{"arch": "transformer", "model": "CTC audio transcriber", "dataset": "two synthetic voices taking turns or overlapping, over music, noise or silence", "train_examples": 26041, "time_shift_ms": 100, "n_mels": 40, "hop_length": 160, "input": "log_mel", "spec_augment": false, "win_length": 512, "tokenizer": "char", "vocab_size": 32, "norm": "layernorm", "norm_position": "pre", "activation": "reglu", "mlp_ratio": 3, "head_dim": 48, "fused_qkv": true, "bias": "none", "qk_norm": false, "layer_scale_init": 1.0, "parallel_block": false, "inner_norm": false, "moe": "top_k", "num_experts": 16, "moe_every": 2, "expert_mlp_ratio": 0.25, "experts_per_token": 1, "shared_expert": false, "subsampling": 2, "layers": 6, "width": 128, "positions": "learned", "residual_init": "scaled_by_depth", "optimizer": "muon", "muon_scale": "spectral", "lr": 0.04, "momentum": 0.85, "nesterov": true, "orthogonalizer": "polar_express", "adamw_lr_other_params": 0.0021, "grad_clip": 5.0, "adaptive_grad_clip": 0.1, "ema_decay": 0.995, "steps": 7600, "batch_size": 512, "epochs": 149.4, "lr_schedule": "cosine", "final_lr_fraction": 0.1, "warmup_steps": 380, "weight_decay": 0.04, "adamw_weight_decay_other_params": 0.01}
Rows from block 3 of a small CTC audio transcriber, named by matrix and row number. Rows with one number within an expert belong to one neuron, the router's apart. Each number is 128 + 32 x the weight over its row's rms, rounded and kept within 0 to 255. All counts start at 0. Numbers have three digits each. After the name is the row's rms in percent of the matrix's.
Before each expert's rows are labels from the 100 clips, of 14848, where the router gives the expert most weight on average: "lies over" is the class under the peak. Only what is clearly more common there than usual is listed. The data: two synthetic voices taking turns or overlapping, over music, noise or silence.
# router: router (model.blocks.3.mlp.router.weight, 16x128, trained with AdamW), inputs 64-127
# gate: expert gate (model.blocks.3.mlp.gate, 16x32x128), inputs 64-127
# up: expert up (model.blocks.3.mlp.up, 16x32x128), inputs 64-127
# down: expert down (model.blocks.3.mlp.down, 16x128x32, transposed), outputs 64-127

# expert 14
lies over: child-like voice
router.14 088:184184136115078135074174161125125156150101107158102085122139110127114105143107136113193089184133170084098108127189122117119130099088177121118167088102084105131148125140071079119161097144109109
gate.6 103:118087139110087087105116103090101131123130144139115014170133135084100152102084157116127118134171114060101123112126154100107132099183135056165127147165141171147112161136164109169121175147138162
up.6 104:142138123125139147053109191100129090164159119198143078183094122135090136166118178073093136170106177098089114128211154113116095157094091148109084109074060145150112097162097116169083081096129149
down.6 107:154089093154094117148148112173075071068161075148089102120125115110166110160100151157115156103134117144166151136176117167109133159160121153100163096103125107131147162125136162089157103213106180
gate.7 089:101093130116080242084158128122083175161099138089146151159119139098165133144100101144149155119074138108091129150131129152117150091192111118129102181122121148125153100158087103121171130096141105
up.7 088:125063136207107169126101151062147154140110109102159122167134132178074143110114096152106143088159111060111114161140158120101095108141148181093127164113093112176102106103079052144171112130142122
down.7 098:185162172159124111105142175126115145131105140145157099147100149076199123125145118078112096061175150165145140150167106108125141194126139095162095129142107131071052135183201130066150122155123166
gate.8 097:094139152065109194153107149145101108151144090146114132151132136112109114166154147136165067144125140127130097094077154182101158150141144123141106139143145161104119157119154106103235129108115083
up.8 105:169081122048152130108110145106098068165139079152147070143107147094122089197132125128130125132132178047058135191147148119136133144117101110132160116068097184137077115156117162148080128102130079
down.8 099:156133110179187123104066160139120114098123118135144173151181126124121126145154149151051113116117133115182106120117087164122112065165169141089101096138106099185155119114144144064106063140128117
gate.9 112:112086105122115198059119163123207106194108116076146120169137122161059080138119129086100136158102103088152122115112138081073128122109155129172109115102137148138126113101130138115135155123144178
up.9 107:137015135126133115115125157121122147116116131151112096102098121123130143169111078163138070146089115080199137109129113049135151096132146177120111086138096087137182106072180139093129128148133105
down.9 108:088164181122149111113188093117143139099181102109154133185106142119162102148165086154136126139196125134144150118142160085099180109097122070110078107138155098098154123143113172150107178098124113
gate.10 099:150137165113147105049132094051170191098137085151213129128133128118129107141190120087178128096121173096085064092152173170120151145130141153145135132109142124110082134149097145110171124076133132
up.10 103:132152134096149145117123128075112123131180059160157146133094139124145119090158147088131120158123162093165090107149214210181097140110123138086191079131185117124145124123106180122153104143116127
down.10 105:144113143153113145117148132102117124114127145154134075125140162104130096080135144136203137116104119115104092097119150058147120057146141120186125094115123114153097134191150126138139165046108161
gate.11 096:119109174101077157049086088136099114139125110063137155137155158119128121092132113128125213152130123079125118144130100086111155101092088140149162131104130151106141118052085116121081044070125148
up.11 093:162131103122127179092142123156075139133099134046159159196115141147122085129131104122070125158140101084153116114186113088092086127114168165102122122091179074134124118157104133087143099127131101
down.11 096:146164171094112121050115110139116160142076197109126125142123154149124129134186126177167166117100140200034179117119179104090153156135060113163166168129120159153134120068136169120181115138095122
gate.12 105:132158134103179162103133081143096108163153059173163129076157138088162151154164124108119087113152149132184106097130099116152150116106086124120152079142123153086100102090120132144107162100123073
up.12 103:151104113125083113124154122056147167094105102116120152165150109162118154070119104147089160136165117114103129135144183148124141097143099156101104172065144133149151162160099079115163084105129143
down.12 099:164071126109162151133157132061099136082171122123089143149121102143079143158134078124101152109117084115115141108128114174133174031133138118083077128161083137178209141109102129113144087182119134
gate.13 107:118159188152138133157109060116123204124143142091108141173102109112135075154110136131113152159152070138069097188130098138139093121167124085140116133118135157122122169153096158113118156095131169
up.13 104:146145155094101137110168096114157112079127111159119185086142109126151093162153103142101159099104085137136099156127190148157107074124099134076143118083165197129175117144134182090103141078125146
down.13 109:153143116153173104095188077131169112113147126119148138153068100179094087123123142075101095199185164126114138139123157088136118179081141079107135142084090121124136155146114159167160128077112097
gate.14 103:174134152147135138031135156168110125141108111062191123192106140205109128103113124138091129105119096145116121126148104154140124162141143165102140114187113094100158159097085130153088059138132067
up.14 100:173106089131091162176222162163154076132159118154115099121113111102095117111114142107130115128123160131091133089137154150161074110124121127155148157184104116118140170195157150145101164167127125
down.14 095:133167060111187121098100097135115166084144088161166158140143125135077076118096108150104098114124155163173119155155151187181183082079166139083139128167087111096159149077111115116120109150145154
gate.15 106:113103147086047174096122078174085122177100132176108133123085139131173187158142163136095123158153150048121127132079174122078123087127128092133117175135149156117130149113118157166173099114130089
up.15 107:055141115126049168141096120177114138224095111174118095158096149141138154137138116129088059102128131130111115103138129155114098076113114120107133166161116179151132182183168150172128109107111088
down.15 104:120123156126108164147123140100099093118131162175146108096071117142166124106118100150153145116125076120154113111093146107106171104158140194181136131110145151131169138096136118093147157058086156
gate.16 111:149147113097172122132153058137129164109189111159127098092134132171131193106138149117169111108130113169065120146128148077117048103099070120173138178087155098145100142194131055135121138196121150
up.16 115:102108167161081089127109153075077109120138158162162154139126133083097106142144092155127139137145122080162164172140132155150180142172167108089125141149202120116063128075137144103124118150136130
down.16 108:159124147100128147141154137112154113094113136099095107104120125159127064124059159102158128136132191088148151142148139182107152180088161107136093099113118144130188128124137130100106087157128125
gate.17 095:153111153086103191050099097171157186088108117047064152134132127146154068123157125110142175104094080079118099100160102163148143143166129104190115107168154105116103106121119171066114120150134166
up.17 097:085128086168140143093152125143188141085117120162169143085168131068116156186086141157142114137141111137126128170139174095144146142123118088128166148117073158113165113105152093181154219102110067
down.17 095:137148140118054106120140123145115136139119110140116136116148122130197135176169131113116099080120133166198122074178135186165108131099154087108142052127162136175179117195145133086199103140106168
gate.18 099:209126128119128136106197103128142165089134148110163155132173130168153128091099095112137132096156077078152115027104141153155111115124107152149140137105173101139109106171122061136092131171132215
up.18 096:041086162127120142127106171108163143165073097111142087149119126167170096139208193124148127081117162132140134184143137161073168169164095162114147089146132124087141146133123120142176112081121094
down.18 095:089149128142080162158105110169171141143103193096159130119164160085146133122121058086148156099170144125119147025098113162111128142047181073088124121174133202139116134112131123092101080163134151
gate.19 102:168138104106144113127126044114063145116117100119085167101154134146155107157101107139065164090100144157092108149116095141137157119114114112108098071140191153096136146153073101152129096109129118
up.19 096:096126112117168161188150129123149192111126162091131166087135123158111072158145112152127158131072114192137119120051088164122128069097148102133102085135160156119147131110120093106165122098122120
down.19 094:198154175096130126117120171104123086131154180152118152122150138110155113131059126093176150143096117131093126140116163172125096149138045172080143089122090126155193134119159136085178120145111136
gate.20 098:089131096091068143178114152048128164145120151126179148119112137124112105117090122111165105119113141140167120073099106167114125161128163090094040106102171092098160104101125092104174121106128086
up.20 098:094142126117136147186126150101158161133136095058146164148134144120107083206115122159113081103146110100160123077072097134127107106104147169101119156075105125130188137117125072087145126107125113
down.20 098:115165077052135076128134139158129106100136107154138175119144105173084184106175177103152166102085120153132116173167135145112177160107140157107126122110108115158138121183143138176184095072140098

# expert 13
lies over: deep voice; low voice
router.13 090:140156152073156132097106090171116101194135152091101127162117157125151151059072099100127203181135119033085133104162135118110097092114153181130098208123144126143103075151134146107092098127124173
gate.6 106:195118127106073165063133135181091143126101119111162149135128169131138090139128101162108146146096158108145159141147112159122152167127096136138152120014084116133102130029122115134141082101122126
up.6 091:172146182189122147121125128153126148110121120148162162087125116132145084156141098127060065128164094184109132118127121131130155125127141161153146067153171090135140087072058130106128074085136092
down.6 108:170130124102073157057177077134134130075107146087157118130096144127145129163175147151129111144102157104083162106103169176106137145139105096132149163078112129100178129027118154125116089138133114
gate.7 091:160098136147137109044103114159086141144128112060117134188142153135138119162123159172125174088076104089141064156086103111084141159132166167071185071133104135104197113160063120103110153127115098
up.7 091:170078090115117152169173131128098101147130117155128104167108120169137081099144153124117067088115154108142102125150116157091137151103099099169150184181173089107147148136161105141162107193132126
down.7 096:121098122152184125091147121149115107117137106101164141102128121112091159141102075107067119140168105160127112052114082133113120069108154165116163084171117110080154136078111110147148100151134138
gate.8 099:055121145116130076071137121108137160116114198110195164168072146124081095132106215174125118125101125130113114141165093104113102093118163136124111083126140111133089101136145100121138145137117087
up.8 100:163160115140079144137046099195194119133138150132145115128201128111058175154126157130157160116114139112168132172122144111135184089155101113145133088117126124127124134066170153111142133144125131
down.8 099:108132109174175188197091160150095145124085097108156118162134137109130095130165167206110152106128103122119065139111132091092094166143186155123131170103117081148085126116091149167074154128124105
gate.9 105:105163153206130138158102058113085127131170083105133150148135139137154138095119135139082183120169087088139084204160102177141138125134082106152141083121109156146178187118075213120088174094120099
up.9 110:141095096132163118105185200153176127130142153075123084119117112127131105180126135139185141130081077155200152112100155106149104108141091098117131166175128131123137093138199065120144116158130123
down.9 104:080138133123113160122112139172116154099100092164119105147115108102123189196086133127099118117097121169131095182129115159195106180108118184108112161134162129083121143099123082108095150134121104
gate.10 088:123123130136093135088117163125129132132184139081119145100106155111111186064079117106174191157140167135118165103126114104121106100152162103131128147089123159133154128104153088109108093107116187
up.10 098:122180108131083159108198197127165158112114083084134142148178132111150149165075121172078113124147076130058155144195164089108058104122107119106161132108111151068183102184168155116142142172121149
down.10 095:128120187120116161149104160158116143078145187157121085146117112093125130031140123113182152108118152131128124107117197066077128181154156131143167085158211165155121092095125109125127153088105127
gate.11 090:159169138068148150118113137131138162143218119120119054124154136137169164151112137143095110171136076092102138092067118145169151125112169059155101195156165121136159171099119128135145092168123049
up.11 096:093190103187072129139138087085125121107093113109070119097097135093154088072107085084146110122199194178130124182141133125136109100123110065123156163133099172097143118167121195113127108086128195
down.11 094:048090157136130130123139128147104183127108094126206159129117135111114152128194118121145134110109119082124118213134100111127100106129112134159128096203154096135154107172121032216137094141127104
gate.12 099:147120130128071149138115121118173119060113213106120132116103125066069080154179161108166139139124164122128128116072107129144159091092146040138132110090180185134069139101152096104140130145130184
up.12 101:186125102132102195111130177189161104089110119105118141141129114097091090106126109077157115149128123149139119086154097131132159102083119107164158168175144134117068101132170155090149137121129154
down.12 099:154092133157119104101127104108134134173118183097116147108148083169101094126172132100207141170091066166153124131107150134149118163128155072114157102119131129163127191116148100127153117111118123
gate.13 103:112166098176101157014112114118062135099081157118114133175140133153081178157109155137157143128165125134121130118162163103173075160185096116177118052122149117105151093177082110175088193106122200
up.13 101:135117090094158109218090120112084143142162109149195138164131143067172185146137104154065108192162055135096119133115124145141150150134147085090161160128134118127172159148139114108112162130122073
down.13 103:103134111146124168149185078112116120125078068138191110115118159149104112103164141171133112152181185133129113087157162117107180115079154072092130178110174095140087157119075189205066151083118126
gate.14 103:107068148169081134142160142141046101141146125109158092175163144127137073130050119176095117095129089106122124081143115082149130182100129125090121171120091118095210141157146139115137188118141126
up.14 101:097082054086145067074088175159121130155131117143149137121121131178153133149187129137117151080113146123045120122103170114117083103144155144147112147087162172102082160089109165130130141121131138
down.14 101:102176183149146078088130105138137095102120117163090129140105116096136113097054121117171194160143100127107139142160154152119080179134119099160188088070119146163160115112138156106155092126153127
gate.15 107:164099087163143199107164096133160082082102095136162089188128131107129159128145164151109107125129112111081105113141157117161124114095108114158137161191089159106140159190091138139117094121141112
up.15 105:108149155141143108130164072124067151095084121105159201149135132167124057140150076151132123090184075141115167138095126122098137128111138161083110111111104114113117103123105102113114094108140152
down.15 106:096120092100179136122166100117163144100119138142119139056176118109097109171133122122137141056117107146103147123166097118178109186100116166110087093215151129132128152117080096108125073187124156
gate.16 096:148136144137146169160083087159159135122174107149104123101142122136130181121150167136107110190083159115143143114124113132090139141132138087128182138150154143157100104181154131110166097151129018
up.16 091:132159127164072159126194123106121138173115155129182159105122146160165095086116182147079128116115122127119136174150174112091122138091104143113160072130103114128104128148105104110117152077122182
down.16 098:107172110156150143163113192143168124083137115058144122129138171161117111125153171113143114094162099134132088130136147106105092043121171115203083117092136139084103145163189037117116156098140168
gate.17 097:150191133157112074123165155162141090148182138075102131149147129144116095133102137107196075126105115118076121092122154140167142093166142106115099076175138125173082053098149120142111132155139174
up.17 101:177122082178164119092155112167137120117161159095124127162127137123155099148112127190088171155124097076163141152066190144099087129143115121124076105129140091154142112155123095154093158085134116
down.17 102:143091097160111123150136073140116109160102118152125078116104177091121141112127034143151078056191134121159113109155124138123134154088119163123147111166106132139146096116189129050121104206100139
gate.18 095:123085111104201177072122154124127162138158162116147176191160131090131129189069119145161125129104101145131141115150131108126170139122125106210073123138165136131087129126157069199103164214110125
up.18 094:106180116161131099157138127162191087172070135102107142172095119142061182147159127150143124109100154110138118171111122129111082105133144174054131125171133109169142119192144214097137143095136154
down.18 094:104166117099142202143107149113104123136092115146173147178094132153165181169077166114159122079137144178176058207130103114126133151130186070124102118124207133118145113064126129187071169118091149
gate.19 102:085118176125145132117094110191098140140091141169087123156116138118189125148078148143129205133069146207197106120107103142116136104145154131139094115101135103164100130181118237115094129156114077
up.19 102:182133144160109133177122099192113090061089115144182085133139127110166126095142121072141172155142108076170121170115124149142092124185185163101092122118144042136090150189125141127136110119137137
down.19 102:157113172120149104150124145140154085147203158096046179050085153122104094123171140176143173120148147136103145105133123103106121143119088153158144118132151170082128112155106165154048117120134075
gate.20 099:185126125126117182130110126158118114074094058190032162164114137178105114128148125055163096094146121160121122167085115109141069136052102123129103141134142099082069155122128084111113121135131126
up.20 100:119092118131150110123166157138174139140175147087095100115134106176089110123114198087155135107156160146104112111147125142169063133161180187179094065122118163178090090141140135167117193185124216
down.20 092:198144156096129165215179135163118093082138107137163131122183113115152157175109141143110132069094117121127158100166095176072133112127130146130092102121134160178113147163098136067165071151121108

# expert 1
lies over: child-like voice
router.1 096:082148129104101168138128077087135162179106169104073137162115148118151133146172139148175114099058123061074113151127152113162064159116157115163097143120173139100084085150103090098120106139129133
gate.6 107:135127110109080212145195185130171106137125096144150056138137119164122178093100081122125159124118138154164130125125141130172082177111122149165141135081103079117105103148126104154138104184123077
up.6 106:124111145101196067139109173108155117084099113145120185067118120110142081168128137146157113112124161108129135100099132126091188111118165074144098128141166107111141095169132097133067097143128197
down.6 109:055141033133080152057183155112157147168187141136173144170118131138095116129136164179108105147137131112157108178105116156132139165100123125092082159093153138079093073123111132147117174150127102
gate.7 105:199120089096112156117177105121106115144165115163130072072200150128136189146060107154115135116139123112162124121099122126128152140124092104107137158170112127142131153114133089089074067148130083
up.7 102:091080166123194085130091112141181148060105134088130156102099110106112107115089244174188172134085118116112156126148154099119120096108101120120147102112142119096130112186147098143176134102125192
down.7 111:125144065155134093173141085170102147066109151104167175083138169089091116176158119050133180111119092139156080153110097108130149114121155122167120112157085132123117100094095147123151127130127159
gate.8 108:083189098192131132020115116171205116089144067137172136171083117049130168135110171120120122107134126191151129144152140105124150139160062113169132110131121118136113123081170161161128181147135120
up.8 107:108142127062139129129113121161119144120103136161155068086112131112123141175120152140131087190092142186097132094120083128092135117114103076117158087150160127186188117084105132125115109114140130
down.8 106:116124148185118155080137151119115122114162146177146157148151154082144142093138108165149101116099098145120125149120092095112071129156122100164135111113161121145077115151084102177150127106138104
gate.9 104:122083132111100126159121054076087123143128085146135103162106164144167100154150142074103180093168107152100093122158119164093140192107128086080135100090127139163159130156134095131077141097123052
up.9 105:144135173160135190144123107125125127109147099117165176122126129117115173059164139082123164147069157171111129124149127096107197140092101096182113063152132207198137151118077163136164066074129171
down.9 105:192153113136129114097099121118146061141089111119062119156128148187115120152113102117084086178122173155154149115171177173171136148190192113087143161141078118117107163119146115094078090113114065
gate.10 113:106066140097087184140115126124155096085096185144120118124164130105131145113094108141136099094156110173142111150141137124125176120101174187163095170149158129117111123129113115184182120100128089
up.10 114:072053138098119152115186143203125128132124188164125126143140124086141157114094114185104142111110146113133127121101163108134128072080077171130107188134151154130123114136136152149142094080132146
down.10 106:119112172122116103145143157142110132122182178144178119157137106136148088132184097102137110177121125114134112108053160058120142093152087107182116134150184155082151157106125108125158114101141104
gate.11 097:113108128086161080129179151165167148173133077080117138158118133126095110154066124172120157133149048153125129163089125129074134112115139100128118063159183115130147084082123146135104172098136247
up.11 100:177178147123106115132152144160091093155096153125120152142118137107153176078060146124149179124124140172086134083131186117158085118165138109146128102172126092128118109089101180114073139140115216
down.11 098:206134077085117137141162146179146089173142145102099143122146132144183137115138103153172120096148136107060135078142139134128096150115132103045136155121163168114131152094113121135198105130107107
gate.12 109:126131175131127155110123082151164087129105107121157108123153161101098145106034157098112161151175141148138104075157114068063091106168109146116130169110062143137157129107092137085105097109120146
up.12 114:124173098167153151156170104100133125112166103206137103142154125122117118123124141087153077100121102212165147147223151074100104135125106124176129086109108094169053115083123112115109075186114130
down.12 112:134142109148138102172134100130123174125180150133156164201122096196108138119201146127100126159102105193099136096173064059117105114095123100185090078080083092101115169104073091175142169125108095
gate.13 091:107142145066164098082127109163204149146102116093068119064109148189117181123114106126162153168118128085121118081111116124119113115134162094102138147127153123141198092203125142128082093142138102
up.13 094:147103126077126117149123122145182099112153140049101155100099131182125164128145110177160111179121116109183122166077090188128147126107235138091136111154181109100179143117090156146143111167122122
down.13 087:107114110159165117123152101090107198127127137151122115125072159142107100126179171065130151152096114110050137140079129126124159139128072125185117115103087106173057067100123152152154145112128152
gate.14 091:166115121131081116115181131150057157210104116080165189177114143126151073099122062122182146125106171102110102110121120160116122131163049061116108084134168143126116134072134168068108112082134177
up.14 103:134144076171106166127126155136188141188090140175147076152176103123104145079097144098142163095126160110143157086181127101164134137113120104176132122166123126065097082117122076161174150110140065
down.14 101:075058136103182134137120135060111135117194153084069111131088103171116119147144127117109131158136117114125131202097124124154142123143068189118176128118111144102153126199142087178142105148129083
gate.15 105:095141125101100141051146099151126098154119050100124129206145152170096133171045121116182176096156100127148104152144112147092095166127077090112141072092094123133183137129112067158052087124123132
up.15 099:155129136133132143160061145117080110182084148091150079143140109171082156138127138102182083136113154170151122097183094065142138130141168162153143167131073126161109147070127144137104132077133136
down.15 095:104139194136111162142101163087146133144154187151115164109156075137177157100134146148135154132084087104062101141120173129162104068214081143144131084085134145154129152195145153079130160154100128
gate.16 099:141171127142131145124140116094107138101112141061127152159102152111139096144173136128104138116140171199090096166176145103063094116118083116128097077101075163101124181124076195117038115086116170
up.16 100:100103110133159097174089123197170124066135186090061124047135100086133155122157121168157153151137101135182170122098171142156139153105166104183159172096133124142167086124181128126143135121134132
down.16 100:137112121122154120122162092103104129124103091084155104108125106118077153149095113163100084103167095100169132083136123093175180116148126130109069125136140150107153146091144114184109124128157081
gate.17 097:131132103135118146100095094144090121091082092138136108115158129102086166147127129068216048052141164137112110155182086129169167196126107152116179053146161089097160156101083128163130135167136147
up.17 097:183122127110165151222128119094086165166128145114164131144086124116217147106118163107138174068141139120174102134132141152165133120122137194130124180017175124112134124187106151118143138087123156
down.17 095:086134116161029122110176105147114120143124126129170122168152133136075041091131157148117201201121083127110147055070123160106146156116119082112097172143145144137103136082103160168131123146134162
gate.18 097:011149162099172167144196083152082172095095132075110124105077147172079100204134109114165076144088141124094075118162058147086111114120115150118128119213107116129131123165139101110142122156139155
up.18 093:192122111181131057156138156111145086076165118123170186185159121116128119097100122155090148112156107113168162122141139097162150170156133116137140088130164137113163124098121127111071122081123111
down.18 094:115126076174124144092180108164147129121110111154139102089130105104062160102121102179043166134155077087087124117141128154083161083127159145095129110118098085122100097106105138200141152170124096
gate.19 095:093078115094045114159083077138086174160112180131123113092156135121115172143126149165093093121146192087111147099138143155140113121126160081119106102138150120186111149124178103098124132094121106
up.19 098:129158039114124137137123096114164138194093178123114151189091138108124124101105139082065115083184122118108148171177142106150113103120168121091107185170152068136152132191144116129164138170122096
down.19 104:098163154164123143128118164140144121148136180179130110112163106130146112055141181146178133159112160142120063148109144088166113126175118125123158120066086126077115106114106124112098190126133137
gate.20 100:165188171131089158054129098173092069171144071154093096129169136132182125090132153104167124104138142113143108112157159147106114139127091097114109090126120187101130094132071097133108143057125117
up.20 100:094115100213183191153157114166148174093082176083134171153120146167090135164132113134102118144078061155182122121134198114102041132127094136176091152142155126110142077138133150102105148058128148
down.20 104:156128140088112154093125147102142139145127115132114120132113144109127163104110099136131093087151148132131141141197111169122122140089055146143167071142101129140099075116153166039145139208141162

# expert 4
lies over: no speech
router.4 089:099096099141118120183144142100038045107084170169117150098124098135176145079132094150101128192171145102115176151152150119121098097119120149100129183138118153126083150136185193108181125111122160
gate.0 115:065130143185110191131142129106147101144098106184161094140172132081076117145084134168122156140143152153130171190115104084081111139142094116095132108125075135121146102133184094164066114148129111
up.0 115:100113130091158168076094175106197093128117153138143158159138117157178131178129120127155126074145108107158092095111115134102041119129148184156078121133072134121075083090146140157058093151119160
down.0 098:135152120092079164148109094126165166113132170096110164139113130092153102115134057088150116107126133110153111124088104165121100134244092159122132152158135158110100123135154154151125065076157176
gate.1 104:125139156105126117187195122118181127053137087150183124209102129092100099133136116171075154083157108150166141164156171132128121099151102092111110169100120079214123130095192083133109078143133098
up.1 104:113082127151152160124073134139080094145070105190160100147169121099135114069153105099126127090102151156114138110082119128111132161095170130145129068112166182144149142177104158084140145141131157
down.1 104:132145148117099087189111120123039118161103181106135113139121126059131150138123149163105111121068093099078131073123210147086146163130099155123133108169135120180168121132160150091120103140123198
gate.2 093:151088122102079132144204127110142139111127123170162134158068109193093092138127117169077129093186126128152103098092120112149082144121146085143134159125128097167147073118220085132190150175138132
up.2 102:187119098128078093149091097188115113135151123101119137173145143112134148123130173107152058071129167052076131157105090110017120161124136137168120179132137125077174151153108150178094161169136179
down.2 098:152161089100149156130117153069112117152052162123193066090159126099128163134107139161126157096106192168216095128125130097135170123125098080099141089185112134157056185198123118115103150119148154
gate.3 098:109115050127105148094188127137193131170102160123114109193121137172059149135095126195126183084159124094099121183159151120151146194092097101154160114119057143098095119089138145135102164086121154
up.3 102:171165154181155047114067118133105138126176171100100114107145128109147094102162149099205203125156074123163115106125102077109119110136176214101103122116136159103132150093108101144124139122119166
down.3 097:163126063188131157116095018133132141130090166142149120104109106136102142138124122171086101098115159130148171140126146126075145164199211096094137095159104155127124094133149118137116178149152159
gate.4 108:060125134130117157154177119171111121092163080128148114119091114087111105146188093109108117164108157164085169118184167148104109179209143096128107167127120122118105191078126127112136123143136152
up.4 109:035145106131120172144185130185098117131135099153122105094084114122137099186201097137153071136137197157075139142153138119112114181194172067150128136117142143131109158108143131124162147167125146
down.4 109:142141104123108095160122115196117152124149165111121130093147161124114106145125072124169095155063135149151143120155175142137137096116096154152152084115061096083113153118172101091103132123137132
gate.5 102:123174075099133099117121106129086135086146123072124053108185112126137155139127110131116126099093127076208129123115111154143116127116136103177166131172064170106152123134155123142118150123134098
up.5 101:161075135106114159138169111102076134140137111180094160133102116136072088072124149071079182157113140140093136145128146183138144148156114104122095169156163118154130138137086126133122138100124143
down.5 100:139082079119082112098150087140123201149120081085100154155129181112114083133153142115041155119137051156110158136161087102121139120085101169175073095102063125211169133133149121141137091101130143
gate.6 100:236103068130180116166109121174177094096184147119131143121204112124140178134183152117075139110102134165142141128054086132149139155015109137115083170093157152096088129113145124124090137105128126
up.6 097:156174146095116166167129097099142165117159107093135104147123139153110164087185084067131114094149152151106132120120141089087138178114126184164096193074153112069105156182140150146154124148127097
down.6 098:101102116083140097171131164122099192135109182150105132090089166115150073126136089081118086143183076118114161131108104155130126189188118118120208128121127182162112130129150145157108086142126167
gate.7 093:159125073113153149155155205109118122146139085167063101141098119103192153143103143139105169139166167135139121099096081130129115096106180157155092168144116129073108156179098117160175172131135121
up.7 088:150157082152165162139156165110110098109145111100056143157126121074170170098095141151115181123180140149166127152087097091102114109118187174134071127147109124067112118187116130137146199118133132
down.7 090:112147173112118112096112172109122154175093126091157182198116135149139064119103114076167123123092093098102160168140093086151164086063080092119162047170132126151169113108073113117157103131139113
gate.8 107:165128125137088167137149175176118091118156113151158082151128107098160210146122152153139171128123113120156160099130113157099145174148113164073157169075104142172161174088139065153098126109122178
up.8 106:165160063107157121224127148088119115164141125102177149148121117118132112096160118107128091096080106092138136095101151130134058078093142145081153155078094167163132165185136130152108079158117138
down.8 104:062086187167163069132126153115145132085126192142076159096149141087101194076133140134145160124117146126127095133166124117155124100133136160147184115113159161100065091169132123081131127073112127
gate.9 099:136129137108122116202100074142117125073125108176102132109142129182124162046103105089120167183139092120114113065140132203112127144207121175138133230166115102109131181197135138113121151202118088
up.9 107:178139105185126156132107169068129166114118121132164080127124141056099068141139200130096088134128149157182151174143116054168158128089113125143106081065160149108074135142092120154155096092137094
down.9 100:150071130107126107131117145090126180125127126139158135120115165106087073170120108122123134120042114147127156135165109134125105135094140120117161110158127112112122087090105119148099189126165152
gate.10 100:156115189053113130120134137146076142127124071113165150155108155127135144154098070111085117148163110132119165067100163083149114152141142152161092154140170094131164115130060109127111133084146146
up.10 099:193122119100111152080150200212124106203144082186119101105128129134155153127086152135182157143100151096170131085142114143139115141117140144135138079073126161103133109121074173155159119030124172
down.10 101:140178132118061102082125044177127113088097132166093130155138153131126154115155109154157149096129157120048159220109164109076141190100079129094112193135049136117106073098075135105129108191144143
gate.11 104:191105134214131121123158165131122139145126124158110115181126145129091127108141153168120140092131046122180117113195125142115050139130173116155151109075160125157058160140120101106149132076120166
up.11 100:086089133118163159023129143151111118115127158119149138125125140138157135224131136107159122140156146127087093124050149086110156086151109098111097119174101127112202087133174175164083128214118068
down.11 105:161125172118102127104106131123151111128100121183113143162173162022147150072133155161084126103156122102152118190100091176117129129152130096130052085101165137165137118099130148130109085195134087
gate.12 094:098137150137131179118105113123195099116107120092087190125091151121053113112133179106202174117162126133115131110088096101112143125054134112118162185082118101114085126169196094152156126145123156
up.12 098:167153154159115109188099159069144158163118119170111091179135114112124195139115141185128132088138148145133130103149159178092150097148181113131118110115148090169170139140065161142157113150133104
down.12 093:111129136161089149104162164204125126104154044127154140136114135078092183137098131160140157105170159156161103175154082177102108165164141115154159142143108082168073028135123111083145165096147119
gate.13 093:144138128093134165132110187113111095156094164164119126092136130087136145091107109120184214121160138132179136101090156125084158109158146098132125200064095132135167150179097123099162129110128145
up.13 096:169131144113145089132110142154097100089115176145114177106133121099145111169089080147168078158125120096179107092120126135100135112124111117133116128118230108109201142135080135166133145126114128
down.13 100:107114151143112095156183087063140139090092127133099092159097099197082171107124114114104199162159109099113143110136153111160146088147091132144196152119075122112167129162155153154126113136100092
gate.14 101:116117087138046140165084104155128106153141139159124139136113128157101079115144120184112128092098169092144131142107161142183103099137153069109145122188114150097083161100115123103137158121125092
up.14 107:120128114098083119122206180133094125076146058144176117145126150117129129179141082124071109129082119206140142124188162184111148119103162155162133100103107123143169198055098135114125125121132112
down.14 111:130190127153149137116147103178152192078127105155134134094127156074106100097072144113098122129138117193142098145098115083089152128113142060088131085123101108166045130119141123120119137175171123